config.yaml
crop_scale_min: 0.8
horizontal_flip: false
encoder_activation: "silu"
encoder_stem: "deep"
decoder_norm_position: "post"
decoder_activation: "gelu_tanh"
decoder_mlp_ratio: 2
decoder_parallel_block: false
decoder_drop_path: 0.1
shampoo_beta: 0.95
steps: 12000
lr_schedule: "cosine_restarts"
weight_decay: 0.2
Rows from block 7 of the image encoder of a small image captioner, named by matrix and row number. Rows with one number belong to one channel. Each number is 50 + 12 x the weight over its row's rms, rounded and kept within 0 to 99. All counts start at 0.
Before each channel's rows are labels from the 100 images, of 14976, where the channel reaches its highest value: "responds to" is what is common among them. Only what is clearly more common there than usual is listed. The data: rendered solids tumbling over patterned floors. In brackets: how many of the 100.
# c3: 3x3 conv, stride 2 (encoder.blocks.7.c3.weight, 176x112x3x3, each kernel summed), inputs 0-111
# c1: pointwise conv, stride 2 (encoder.blocks.7.c1.weight, 176x112x1x1), inputs 0-111

responds to: pink object (91); count: four (50); its colour: pink (44)
c3.35:29 32 48 47 44 53 61 60 51 52 58 37 38 46 69 49 71 27 46 34 40 46 45 53 59 51 24 49 58 55 57 41 39 56 62 54 33 53 53 40 53 41 52 41 77 59 39 33 49 70 50 66 43 47 31 50 53 59 56 25 23 47 35 50 66 45 58 45 58 48 29 40 34 66 58 54 46 61 35 36 41 52 44 45 32 49 46 55 35 55 76 60 35 60 51 54 63 63 49 46 57 51 54 37 37 47 20 83 51 46 50 66
c1.35:52 62 48 27 39 49 66 61 46 55 65 42 44 28 35 49 78 45 47 45 49 58 52 63 66 42 33 37 79 47 28 47 48 46 64 30 49 45 56 56 39 71 56 38 50 73 56 42 64 54 31 52 44 45 52 41 29 73 49 48 38 47 39 40 68 56 39 53 47 59 27 37 56 74 44 52 39 37 47 44 51 51 26 38 30 58 50 42 43 60 73 59 39 51 61 39 50 51 40 50 49 41 53 56 55 42 51 81 28 53 51 65

responds to: cube frame (49); pink object (44); chain link (38)
c3.115:42 59 46 53 91 53 45 42 56 53 52 18 55 48 43 47 42 46 45 68 69 71 38 49 55 51 59 60 71 77 56 55 53 59 51 44 42 36 41 49 47 49 51 63 69 43 41 54 29 63 63 58 29 82 61 68 36 57 57 38 59 45 47 60 31 43 39 56 72 49 41 54 56 48 48 41 40 59 47 45 60 55 33 44 58 45 39 53 28 62 56 50 56 86 37 47 59 49 53 52 45 51 43 63 46 51 41 65 70 51 65 55
c1.115:38 46 53 54 80 68 50 29 41 70 55 45 35 57 40 32 47 48 55 64 48 56 38 58 75 34 57 73 58 58 48 55 61 54 61 36 51 49 48 49 24 41 30 61 74 47 52 44 41 61 32 62 49 68 52 80 34 46 53 41 62 61 32 53 44 34 51 54 61 47 40 76 54 43 44 66 31 44 35 47 52 37 24 34 51 39 35 44 38 64 49 52 51 59 45 37 67 60 43 56 49 36 46 49 46 48 54 44 63 57 67 45

responds to: white object (52); yellow object (38)
c3.7:56 35 48 27 66 77 50 50 38 70 46 61 51 53 90 54 44 60 41 55 56 66 46 53 37 78 35 47 36 53 49 63 38 37 28 54 70 50 61 33 47 61 63 44 46 59 53 49 46 43 36 34 76 23 54 44 53 54 48 40 62 61 48 35 48 46 55 38 47 41 70 73 37 35 35 46 50 43 49 48 44 44 50 41 70 61 49 59 51 31 52 46 43 42 50 43 32 51 66 39 49 51 60 70 49 46 55 40 40 38 45 67
c1.7:51 28 44 52 64 83 53 48 50 47 39 54 51 66 80 36 27 49 60 67 56 58 25 50 42 68 52 74 47 34 34 71 51 29 27 51 57 54 54 47 49 58 68 51 32 54 50 33 54 51 47 39 77 34 36 49 48 55 59 47 48 56 52 44 63 41 49 47 53 59 71 58 33 49 33 40 41 36 31 57 64 49 41 47 63 42 62 56 48 47 46 47 40 55 57 37 29 49 45 32 39 56 45 66 34 37 37 36 52 43 53 63

responds to: teal object (81); count: four (72); its colour: teal (37)
c3.161:27 54 40 54 60 45 52 49 54 38 65 49 63 32 49 44 62 53 38 41 50 72 54 41 47 35 36 45 47 68 48 41 58 53 61 35 67 43 38 48 52 55 41 40 52 69 44 42 34 57 55 56 30 60 49 48 45 67 69 36 55 34 42 56 78 50 55 45 31 45 41 42 36 41 36 51 60 60 48 48 46 37 48 47 61 52 27 45 60 57 66 60 56 63 62 29 41 75 46 56 31 50 54 69 38 14 38 46 59 46 42 12
c1.161:36 43 40 57 42 48 34 55 76 39 60 49 49 22 46 29 61 63 56 53 47 61 39 40 46 50 17 58 53 56 47 50 49 62 52 49 51 45 36 46 38 61 30 58 53 28 45 43 31 56 78 08 66 59 58 51 64 58 53 38 48 52 45 34 57 41 44 57 47 38 36 33 33 67 40 44 57 42 54 53 34 49 41 55 44 45 34 49 66 37 53 34 52 52 46 41 49 62 59 48 44 55 38 40 33 28 53 36 69 59 35 35

responds to: count: four (75); green object (43); purple object (40); bumpy ball (29)
c3.171:63 62 53 46 41 69 46 66 45 49 33 51 36 46 63 29 37 62 47 61 91 50 42 56 65 43 43 49 62 70 48 43 65 41 46 20 56 20 53 52 57 37 57 51 58 47 56 45 44 57 76 54 68 47 60 31 52 46 56 52 35 39 32 41 37 50 48 37 39 47 30 36 63 45 44 48 69 57 51 60 51 50 52 39 63 60 36 35 48 51 42 52 49 68 78 61 36 49 59 59 40 50 45 64 50 67 25 58 42 53 57 40
c1.171:47 39 41 34 32 55 31 67 58 45 39 48 42 35 54 43 32 39 28 59 47 33 54 38 41 48 49 40 53 62 43 35 42 30 62 33 37 32 46 53 48 60 49 40 50 68 59 41 36 57 28 26 61 37 72 26 43 36 62 38 56 28 49 42 59 43 52 51 62 59 36 40 51 32 55 47 64 54 64 45 40 48 47 65 70 40 33 38 48 63 47 27 35 53 63 39 43 50 58 49 46 42 46 54 48 54 27 47 37 18 52 34

responds to: blue object (40)
c3.105:62 62 39 47 45 54 49 66 28 45 42 46 53 36 41 50 63 48 54 51 41 43 61 47 38 54 25 40 59 71 57 67 54 87 48 41 33 54 55 63 26 54 47 43 60 43 54 46 42 41 52 44 64 22 49 52 60 58 33 49 41 68 46 77 52 62 34 48 48 53 52 48 58 54 64 57 50 61 59 47 64 44 62 40 42 54 51 38 61 16 47 64 55 60 59 48 45 66 33 65 67 74 36 51 46 46 76 54 69 47 29 50
c1.105:38 53 35 53 48 49 71 38 17 55 59 45 57 55 52 45 71 69 51 60 51 64 57 41 47 54 40 61 44 57 42 60 49 73 42 44 35 48 43 48 20 46 49 48 46 35 37 10 40 61 42 31 54 35 51 55 27 52 58 43 58 35 63 48 54 36 38 49 40 67 36 41 57 34 56 58 47 48 67 54 48 49 50 29 50 61 62 37 35 49 22 55 54 72 39 45 42 58 42 68 56 53 46 46 50 48 77 54 36 49 31 59

responds to: teal object (84); its colour: teal (37)
c3.133:43 43 49 61 26 37 60 45 37 57 72 50 89 51 56 55 49 50 58 52 39 45 49 42 36 39 45 50 61 48 41 27 62 36 67 51 55 70 61 39 24 36 59 38 59 73 30 57 58 49 44 63 46 58 39 40 43 63 39 47 48 52 34 59 58 50 66 74 55 42 59 35 38 55 46 49 43 44 41 26 47 54 28 39 43 58 57 70 35 45 65 64 49 52 49 62 38 55 43 42 29 39 45 60 46 33 45 33 63 42 56 25
c1.133:38 58 54 61 31 47 47 62 48 50 77 47 66 37 66 46 65 45 55 60 56 48 37 39 28 31 48 58 42 32 34 27 61 36 66 54 36 68 48 36 54 47 57 31 55 56 32 54 67 67 42 58 57 24 41 31 33 58 44 32 52 39 22 43 54 38 58 68 60 46 61 29 41 48 50 41 60 51 45 40 39 59 37 34 39 46 47 59 35 58 62 43 50 40 60 53 30 56 35 40 42 42 34 56 47 34 34 47 43 40 70 44

responds to: white object (76); count: four (56); its colour: white (37)
c3.81:68 28 33 46 64 50 42 51 51 35 65 44 43 49 48 58 42 35 36 49 59 40 47 52 63 65 71 28 52 47 43 72 46 47 45 41 46 44 37 68 54 46 81 55 37 45 66 55 46 63 45 52 53 40 56 53 27 30 43 48 85 52 36 45 20 44 41 54 50 46 69 60 74 69 35 60 36 57 58 37 43 37 30 48 68 50 38 45 44 45 60 56 42 67 57 66 36 51 40 59 51 75 47 61 38 58 50 63 53 54 52 56
c1.81:64 24 38 45 53 54 42 70 39 39 56 35 40 54 54 55 59 45 46 40 44 43 35 48 58 33 57 38 39 41 35 54 60 44 46 43 41 39 39 77 49 56 74 51 60 59 63 49 47 41 60 55 59 50 60 51 36 59 39 34 73 27 32 49 41 62 44 59 67 55 58 66 45 45 69 38 43 38 59 21 49 24 52 51 81 34 50 33 32 52 38 50 39 68 40 70 48 56 50 54 35 52 61 38 32 43 44 66 40 61 50 57

responds to: teal object (100); its colour: teal (51)
c3.60:45 34 50 47 51 50 69 65 50 41 60 60 36 18 57 27 46 64 31 50 40 75 62 44 35 38 50 58 58 56 55 48 48 43 61 44 28 51 41 59 65 42 29 54 59 89 35 52 70 49 49 62 39 61 52 36 41 43 70 43 57 51 53 40 68 35 48 64 36 53 44 24 35 51 29 71 39 52 57 60 52 18 52 56 46 41 55 54 52 46 47 65 41 43 45 44 54 59 47 53 60 41 56 53 51 53 26 44 45 54 47 35
c1.60:32 28 42 45 44 37 49 51 47 37 66 53 53 36 59 42 49 39 41 36 36 80 55 43 36 60 45 42 59 61 35 46 21 35 67 47 39 57 52 61 68 61 40 41 69 69 61 58 46 37 45 56 58 50 59 28 40 41 55 38 43 48 63 44 62 40 38 36 44 53 53 31 22 68 30 36 49 42 54 68 30 50 36 45 45 38 46 49 68 30 48 32 41 50 57 52 45 76 38 43 46 52 52 67 48 48 30 56 38 52 44 36

responds to: orange object (88); its colour: orange (30)
c3.56:51 44 56 46 49 48 34 60 59 39 43 45 24 59 63 12 41 37 43 41 48 28 61 43 59 35 47 38 54 45 48 26 54 37 72 51 45 54 40 64 49 38 52 53 61 41 64 69 52 49 66 61 56 66 36 48 49 53 53 53 75 50 67 43 57 55 76 40 49 60 61 37 42 61 59 55 50 55 44 47 56 38 48 33 62 60 60 47 56 50 84 43 46 34 62 47 67 57 65 59 59 64 34 59 42 41 32 73 58 70 52 67
c1.56:48 44 51 53 64 54 25 51 49 28 23 20 41 53 49 32 53 42 50 36 63 27 55 47 70 54 40 54 55 29 38 55 35 48 72 56 17 36 50 58 40 42 72 52 45 56 43 43 60 45 32 59 45 62 46 37 53 63 62 35 72 27 33 49 58 57 63 39 40 67 68 59 68 41 59 28 52 46 42 48 46 50 51 42 68 55 62 52 61 42 55 40 42 44 62 52 51 68 57 52 44 40 37 48 33 45 61 64 51 53 38 45

responds to: cube frame (53); count: four (51); spring (43); red object (39)
c3.172:70 27 55 43 65 50 61 66 53 44 63 49 42 43 34 51 41 60 55 38 39 36 43 59 67 53 43 62 66 62 41 56 68 53 34 37 58 34 24 51 65 41 52 51 26 33 44 51 26 43 42 46 39 76 53 52 65 56 37 49 41 26 52 56 64 51 57 59 63 54 45 48 48 63 55 34 83 65 40 51 60 60 39 48 47 56 51 53 58 43 48 56 58 40 52 52 65 49 59 24 81 43 30 28 51 56 44 44 49 65 52 36
c1.172:53 23 46 29 59 57 53 43 68 48 44 50 53 46 33 49 33 64 46 55 52 42 49 51 72 44 35 60 61 42 31 46 62 40 43 50 44 28 52 41 52 35 58 41 50 43 44 37 09 52 53 59 46 62 60 66 62 65 49 52 49 60 58 51 63 43 57 42 50 54 40 35 56 51 44 12 65 59 46 40 73 59 32 47 36 45 55 59 51 29 62 44 58 41 46 52 50 43 49 20 69 46 33 29 42 41 47 32 54 35 61 44

responds to: white object (92); its colour: white (25)
c3.14:49 61 51 54 50 43 41 44 41 45 58 43 51 41 37 61 35 22 56 44 49 57 33 44 44 45 40 65 27 69 46 32 39 52 46 44 54 57 30 65 49 36 52 49 35 55 27 39 44 66 70 65 66 65 63 32 68 63 44 45 65 46 34 38 67 53 53 41 55 54 52 48 42 42 42 57 16 50 47 41 56 40 49 61 92 51 53 42 42 49 62 60 54 62 54 53 29 21 47 72 53 63 45 53 55 42 54 49 41 42 70 45
c1.14:47 65 46 43 53 45 46 30 49 46 41 29 46 48 45 67 47 53 52 24 50 68 45 46 54 31 52 56 45 61 44 49 47 55 70 31 60 51 53 45 49 43 52 35 46 56 37 27 44 51 36 56 60 53 69 38 80 44 52 35 61 63 37 35 82 61 38 33 53 33 45 68 50 29 53 53 31 54 28 44 68 45 25 60 74 53 58 56 40 47 46 50 44 36 58 53 38 39 69 45 44 43 41 61 71 55 61 53 51 60 77 45

responds to: orange object (92); its colour: orange (29); capsule (28)
c3.167:60 64 81 58 44 40 36 45 57 47 66 40 60 29 41 63 65 66 33 41 60 59 35 33 55 58 54 45 47 64 45 48 32 47 39 39 67 48 59 50 56 65 68 77 32 40 48 62 53 60 61 35 53 47 56 74 47 42 62 68 70 55 43 65 68 65 59 62 47 51 75 50 45 40 62 41 43 45 41 65 52 52 58 64 42 55 66 30 41 60 49 58 45 39 42 37 47 54 50 35 19 55 45 56 68 73 43 42 44 51 43 59
c1.167:53 51 83 59 58 49 54 53 70 43 59 42 59 41 49 61 64 41 36 69 48 56 35 28 71 66 42 54 23 75 33 43 48 58 40 44 41 32 68 42 66 44 51 67 50 65 74 67 36 45 51 51 60 45 55 55 43 47 70 77 58 51 48 50 75 55 53 44 41 66 67 62 59 52 76 48 27 42 37 62 63 59 46 43 50 48 63 59 67 51 50 50 46 52 62 51 49 52 53 61 42 56 64 31 58 41 66 51 51 54 57 65

responds to: orange object (82); count: four (53)
c3.38:62 55 47 50 51 61 30 43 75 52 46 51 53 32 38 31 26 52 45 26 51 54 48 34 63 35 57 42 49 31 50 55 46 49 52 46 47 47 39 49 42 49 61 74 38 60 61 73 50 47 03 59 37 56 30 49 48 83 46 55 44 49 48 48 50 66 55 48 43 52 55 46 46 37 50 57 29 43 41 49 60 32 52 58 56 58 74 58 51 66 41 42 65 33 44 70 74 58 47 33 57 53 24 41 41 46 57 48 48 54 51 58
c1.38:44 35 50 58 36 62 29 43 71 55 53 53 37 41 39 58 09 48 62 41 51 62 30 30 39 43 41 39 41 24 68 56 39 47 35 45 48 54 43 46 57 53 32 47 41 32 57 65 51 33 39 65 45 54 39 45 39 78 42 36 33 36 45 57 59 57 71 47 32 53 62 37 38 35 53 50 35 46 45 44 64 34 66 46 60 61 60 58 48 63 67 32 71 58 53 60 50 47 37 28 48 55 47 38 42 41 60 43 51 61 49 49

responds to: chain link (28); torus (26)
c3.109:72 66 44 66 61 56 54 63 57 48 55 45 45 66 48 35 59 74 60 74 43 39 44 32 38 35 42 52 72 41 38 40 46 56 57 83 43 42 56 49 60 34 20 49 38 47 67 44 37 36 59 69 42 65 59 46 44 29 64 26 32 57 29 74 46 39 50 61 54 36 54 52 63 55 41 53 61 64 42 39 66 38 37 60 26 57 52 44 65 41 43 60 55 48 61 53 44 50 36 47 49 44 43 43 55 72 50 55 57 57 54 50
c1.109:50 57 36 39 49 51 33 53 43 35 47 56 43 33 47 44 52 45 62 49 61 42 53 48 47 45 44 67 39 38 15 36 75 46 72 49 30 70 51 39 34 34 29 39 40 57 53 43 36 35 46 55 35 32 53 57 53 32 44 35 52 76 51 48 57 38 54 33 39 45 61 52 64 50 49 52 58 48 49 48 52 39 42 59 17 50 49 68 60 51 52 81 47 57 57 56 41 46 47 44 53 27 44 77 69 72 51 59 56 54 43 39

responds to: blue object (73); count: four (53); purple object (42); its colour: blue (33)
c3.94:54 62 49 49 48 44 41 47 50 60 53 50 31 54 34 64 28 50 75 53 44 26 46 42 55 54 39 47 67 49 59 47 69 48 34 51 60 45 30 37 38 66 61 45 55 26 89 57 44 44 48 60 51 47 25 36 50 52 37 65 46 40 60 43 38 45 39 61 34 62 17 48 66 45 58 64 42 43 42 58 50 52 57 40 58 54 41 51 52 20 54 34 31 35 51 63 51 43 38 28 60 44 46 46 43 47 57 37 46 45 76 37
c1.94:43 77 46 49 34 55 31 63 42 48 67 57 36 51 53 51 17 39 48 37 48 32 45 67 56 38 45 52 69 42 42 38 63 16 42 49 58 27 46 41 33 43 50 43 53 54 41 47 33 63 62 48 43 40 43 46 49 49 52 65 45 57 36 42 47 47 41 53 35 69 24 60 52 34 59 40 46 50 42 53 38 59 59 47 59 35 27 54 40 43 46 34 51 40 37 22 45 45 53 29 46 25 37 44 45 38 66 57 47 33 62 34

responds to: pink object (66); count: four (53); chain link (33); its colour: pink (29)
c3.106:50 34 42 51 49 50 32 64 45 62 59 65 28 59 62 44 52 45 56 61 74 46 62 67 44 52 46 51 58 47 54 49 47 58 57 66 53 43 47 55 49 67 65 68 49 37 46 66 91 71 50 73 47 38 31 53 66 47 48 36 55 41 38 34 44 51 48 66 50 48 26 52 41 58 42 52 48 61 65 52 44 49 37 54 37 42 64 27 54 71 43 57 60 48 52 50 50 36 46 44 49 36 41 67 49 32 31 23 58 53 74 77
c1.106:57 37 35 56 65 49 20 56 55 43 54 29 44 54 44 39 48 51 51 48 57 66 61 37 51 57 45 51 65 45 56 49 41 48 42 75 29 47 45 52 38 51 35 62 53 28 33 30 69 30 53 48 60 50 28 56 64 41 48 47 81 67 54 60 40 56 54 54 44 51 40 59 61 45 44 38 33 56 71 30 44 53 50 61 52 37 43 66 60 31 79 58 54 61 63 56 33 40 40 41 66 37 39 65 43 52 44 43 53 70 72 34

responds to: blue object (71); count: four (52); teal object (43)
c3.31:45 50 35 48 64 53 52 34 59 50 75 43 60 34 54 81 42 31 41 57 67 44 46 38 59 41 25 46 50 66 34 51 34 44 51 40 47 52 43 44 56 48 41 53 46 64 34 61 34 40 57 87 31 52 66 35 61 39 40 45 52 58 42 48 57 53 50 50 63 54 36 50 64 34 65 75 49 43 52 57 35 63 38 30 51 50 60 48 57 42 56 51 52 79 37 62 42 43 49 35 32 49 34 38 44 31 53 41 59 72 62 38
c1.31:49 55 30 57 56 56 53 52 46 34 65 34 56 63 53 58 25 46 41 45 44 21 46 51 42 46 53 59 41 61 37 40 43 59 48 63 50 30 28 45 66 53 45 61 53 67 42 54 49 58 55 78 40 52 45 50 41 49 26 32 52 55 48 43 56 42 32 37 48 59 33 42 56 45 55 71 52 53 68 79 29 58 32 34 26 50 52 35 38 61 31 47 40 62 46 49 53 48 53 36 36 40 43 61 38 33 60 19 61 61 69 48

responds to: orange object (97); its colour: orange (56); count: four (48); jack (26)
c3.70:61 59 50 56 55 49 36 48 41 59 39 44 47 49 54 60 45 36 51 18 33 36 51 26 56 40 45 43 66 42 41 47 39 40 40 51 46 44 25 45 43 53 39 35 36 45 57 34 57 33 13 63 36 36 45 34 62 72 40 42 78 54 44 59 33 57 63 37 45 29 57 31 49 40 57 36 50 52 49 47 48 45 64 35 46 54 54 63 35 58 46 53 44 54 65 51 80 49 52 44 65 43 53 33 37 42 41 48 62 58 79 42
c1.70:58 50 50 40 68 46 67 43 53 51 30 57 50 30 68 40 25 37 68 19 27 33 44 47 38 65 40 58 62 41 60 57 63 58 48 49 43 37 30 54 43 46 24 36 52 57 54 50 43 41 40 55 66 55 59 59 35 60 35 51 61 61 44 72 33 46 72 38 43 49 47 28 36 43 53 21 38 60 36 36 39 47 54 48 66 41 48 53 33 40 41 40 40 42 42 63 69 57 32 45 49 53 55 32 53 39 54 45 53 62 56 43

responds to: orange object (100); its colour: orange (40); chain link (26)
c3.168:72 59 50 52 47 48 53 52 70 29 45 48 47 56 61 68 52 39 49 52 54 33 46 33 37 51 63 40 38 53 35 49 62 59 48 67 44 64 71 47 55 42 29 60 52 52 36 43 69 50 52 63 63 55 45 63 41 32 37 18 65 76 58 78 27 37 68 34 48 51 64 57 50 50 50 56 48 44 42 43 62 46 30 40 31 53 78 55 50 67 27 49 44 49 44 37 56 51 50 28 34 37 46 58 55 50 51 65 47 64 52 35
c1.168:63 44 69 64 49 61 43 45 74 49 55 41 34 50 59 48 52 32 42 68 63 28 38 44 37 34 50 26 36 58 38 63 64 68 42 57 34 52 72 54 44 33 41 38 46 46 52 51 49 37 40 54 62 52 29 49 36 41 37 22 54 88 35 61 51 69 56 43 26 67 55 43 62 57 74 53 47 44 42 49 54 45 58 57 48 36 62 60 31 48 43 58 49 32 36 47 56 48 34 41 54 59 45 66 60 47 45 42 40 43 49 38

responds to: bumpy ball (39); sphere (31); largest object: bumpy ball (31); largest object: sphere (26)
c3.88:33 62 58 54 41 47 43 52 37 49 49 68 51 61 44 54 48 52 50 56 60 57 76 55 41 59 58 60 36 59 62 38 78 54 41 36 53 49 61 59 33 57 37 58 50 62 40 58 40 52 46 56 58 58 58 33 49 30 41 38 70 65 38 54 51 51 37 53 50 45 51 56 82 43 59 55 37 57 69 50 37 41 49 54 40 45 37 46 63 64 79 60 46 77 41 86 51 52 76 43 28 72 45 49 42 60 58 37 55 28 42 48
c1.88:45 34 52 37 57 50 59 51 59 53 47 72 35 47 48 58 34 58 43 59 69 59 56 56 54 61 55 49 40 63 49 55 82 51 23 38 38 61 54 69 26 59 34 57 50 47 45 77 73 52 50 45 44 44 39 29 58 36 66 56 64 64 48 62 42 50 48 45 50 64 69 58 66 61 67 48 54 56 73 46 54 48 44 42 56 30 61 54 62 64 81 62 55 64 52 71 52 69 54 51 34 41 30 52 54 41 65 47 39 38 42 51

responds to: teal object (99); count: four (51)
c3.127:51 61 60 62 66 39 43 46 53 51 61 35 61 44 39 43 22 57 44 60 58 44 58 49 54 48 31 40 45 65 38 42 56 52 41 53 56 47 38 50 54 37 54 28 55 99 57 52 20 42 52 54 62 52 66 20 54 47 62 61 60 52 52 37 65 45 50 46 58 50 82 44 52 55 28 62 46 50 49 48 46 43 43 39 54 52 52 58 47 53 66 52 53 45 56 48 50 46 58 54 40 51 55 48 49 48 00 40 51 44 46 40
c1.127:62 47 60 66 49 41 45 38 62 47 57 34 57 54 40 52 13 43 37 48 46 51 49 50 46 73 33 32 33 54 49 47 50 43 50 44 55 51 45 47 57 36 51 38 59 73 46 28 26 33 55 56 57 62 64 36 59 24 53 48 47 34 36 40 51 58 55 31 45 58 86 45 51 56 45 73 62 59 37 47 64 36 47 47 42 45 36 59 59 43 48 31 50 55 45 34 44 51 50 58 46 52 38 26 49 52 15 45 48 34 67 40

responds to: teal object (57); blue object (49)
c3.64:54 61 45 39 51 24 37 38 41 60 69 66 51 42 31 42 36 67 40 61 32 42 61 59 65 58 43 47 32 42 40 39 50 40 45 27 50 54 41 45 49 53 41 56 39 54 45 84 31 55 80 56 44 58 42 41 57 41 62 47 72 40 34 53 55 55 49 65 48 66 50 37 66 44 28 58 40 58 35 64 68 39 37 50 44 59 57 38 46 52 51 50 41 69 68 49 46 42 34 49 44 58 15 60 36 60 50 32 56 54 59 44
c1.64:67 37 32 36 66 51 38 57 43 62 51 47 45 38 43 32 47 54 51 38 60 46 44 42 44 32 51 29 39 22 60 35 38 47 52 48 76 56 48 28 44 51 66 49 57 41 32 61 46 39 65 44 48 41 37 28 49 31 47 47 33 49 28 34 48 56 80 62 46 74 45 34 62 52 17 74 44 34 29 44 47 58 51 44 45 53 58 32 51 38 59 51 42 45 45 45 65 38 41 61 41 53 41 38 40 66 45 45 54 48 46 44

responds to: orange object (49)
c3.124:43 44 72 32 61 51 38 64 48 60 45 30 45 45 41 45 55 40 67 49 29 44 62 32 58 43 36 51 49 58 61 45 37 47 34 55 26 47 36 63 57 70 53 61 47 45 50 41 54 44 53 57 22 24 46 47 44 57 46 38 36 70 49 58 44 37 41 42 33 57 54 38 63 28 42 58 28 49 32 44 69 41 26 57 58 46 60 27 41 42 46 45 56 52 55 44 44 35 37 41 42 63 26 25 47 33 23 47 56 56 58 50
c1.124:48 51 50 56 42 41 45 63 38 42 50 42 50 49 40 28 54 21 67 51 35 54 33 41 31 66 24 47 62 40 36 38 36 68 51 46 22 40 33 55 49 71 47 48 57 64 53 31 48 68 52 55 44 57 70 59 40 64 23 64 50 55 57 56 39 49 61 51 51 38 50 52 49 35 54 49 38 21 51 45 49 42 43 40 42 52 51 57 22 43 62 48 48 35 59 50 28 39 47 55 36 36 42 32 45 60 19 42 54 55 33 47

responds to: count: four (53)
c3.53:38 52 39 52 51 56 37 47 41 20 44 58 49 46 38 39 36 55 84 60 46 45 37 59 52 61 49 44 36 38 40 41 46 38 55 74 42 61 61 42 40 31 54 60 59 28 51 40 47 52 72 59 68 38 52 51 47 47 64 43 37 62 36 59 73 52 54 53 61 48 64 59 19 31 60 62 43 48 62 44 54 53 61 62 36 50 48 46 48 46 44 42 33 33 45 66 55 55 45 41 44 58 40 61 54 52 15 58 52 73 72 75
c1.53:61 56 52 55 46 60 42 37 55 46 50 52 41 23 44 72 46 31 67 72 60 54 46 38 52 44 50 32 45 47 41 45 46 42 68 68 32 53 44 34 43 49 63 30 52 33 39 70 40 34 79 60 49 28 44 58 36 37 53 59 33 45 40 57 49 26 58 65 48 42 51 42 39 40 68 66 45 53 46 73 50 57 44 51 41 33 43 41 73 45 63 54 52 57 42 55 48 59 42 47 60 41 42 77 53 44 54 73 63 38 47 78

responds to: chain link (30); cube frame (27)
c3.24:22 48 48 71 62 58 47 31 60 42 51 66 37 29 72 54 51 30 55 55 63 51 51 54 46 55 48 80 50 25 48 48 53 66 36 43 47 64 42 46 24 43 46 51 45 65 47 41 38 50 53 48 59 77 49 54 43 42 47 57 49 40 58 52 41 64 57 55 41 78 65 65 60 54 44 54 36 43 50 38 69 39 41 31 42 66 39 37 22 61 65 55 69 56 35 58 52 46 37 47 36 46 49 60 64 33 55 44 57 35 45 32
c1.24:34 41 42 67 76 44 57 23 47 55 58 53 29 32 70 37 46 35 54 55 65 64 44 51 42 53 45 58 51 27 41 42 45 73 57 35 48 56 64 63 32 40 64 48 40 67 50 43 51 39 40 49 44 66 38 51 42 48 61 64 43 25 65 61 41 56 59 63 60 61 55 78 51 50 40 48 48 32 42 39 61 43 53 32 26 63 46 46 48 44 71 40 61 54 27 52 62 35 64 49 30 41 47 47 58 46 54 54 65 35 28 45

responds to: pink object (62); green object (41); sphere (38); its colour: pink (35)
c3.40:50 38 62 59 35 65 54 47 49 47 42 52 58 64 49 55 41 63 37 47 43 50 67 43 65 46 53 47 59 73 33 35 34 62 42 38 46 39 62 50 48 50 51 66 59 51 63 69 60 76 73 30 34 60 76 60 61 50 51 43 45 68 32 44 44 51 52 53 42 52 46 60 72 35 55 54 35 47 59 49 42 43 23 51 73 61 25 47 41 71 64 54 45 69 42 62 59 57 47 47 45 40 56 39 43 47 45 38 43 39 33 14
c1.40:54 67 54 29 47 55 55 47 42 49 45 51 65 63 60 52 51 68 42 45 44 60 84 58 64 49 47 44 58 63 30 47 47 35 60 24 41 32 67 56 34 42 63 33 62 35 51 60 61 82 70 55 52 64 56 64 35 53 69 31 47 52 39 47 44 50 45 46 36 61 51 45 55 40 57 16 68 27 65 51 47 35 30 42 57 65 50 46 37 51 47 52 61 65 46 60 58 41 47 35 40 47 69 40 42 39 57 53 54 53 36 45

responds to: cube frame (47); red object (39); largest object: cube frame (30); chain link (29)
c3.108:63 50 50 48 67 61 50 53 42 51 55 29 46 49 41 57 54 57 48 76 45 35 48 57 48 47 50 48 68 39 40 33 52 70 53 43 33 58 47 61 20 58 58 58 33 40 55 41 68 60 45 45 56 90 36 61 45 50 39 71 75 61 62 50 44 53 56 66 59 56 47 66 45 51 44 52 51 65 44 53 48 65 37 41 69 47 43 64 47 62 64 59 81 46 20 70 61 60 56 38 75 53 48 60 61 35 44 59 51 45 46 41
c1.108:62 45 51 34 87 60 55 45 39 46 43 05 55 55 51 44 47 75 50 71 38 38 33 37 50 41 61 56 68 46 46 38 41 52 38 66 47 40 46 38 39 56 51 56 35 54 36 53 55 73 47 57 66 71 42 59 72 50 40 53 46 59 66 49 39 51 37 62 56 53 52 42 47 60 45 36 52 56 41 49 22 37 31 42 68 36 37 42 45 53 50 68 62 55 27 53 55 52 53 59 68 49 51 59 59 41 35 49 39 42 66 54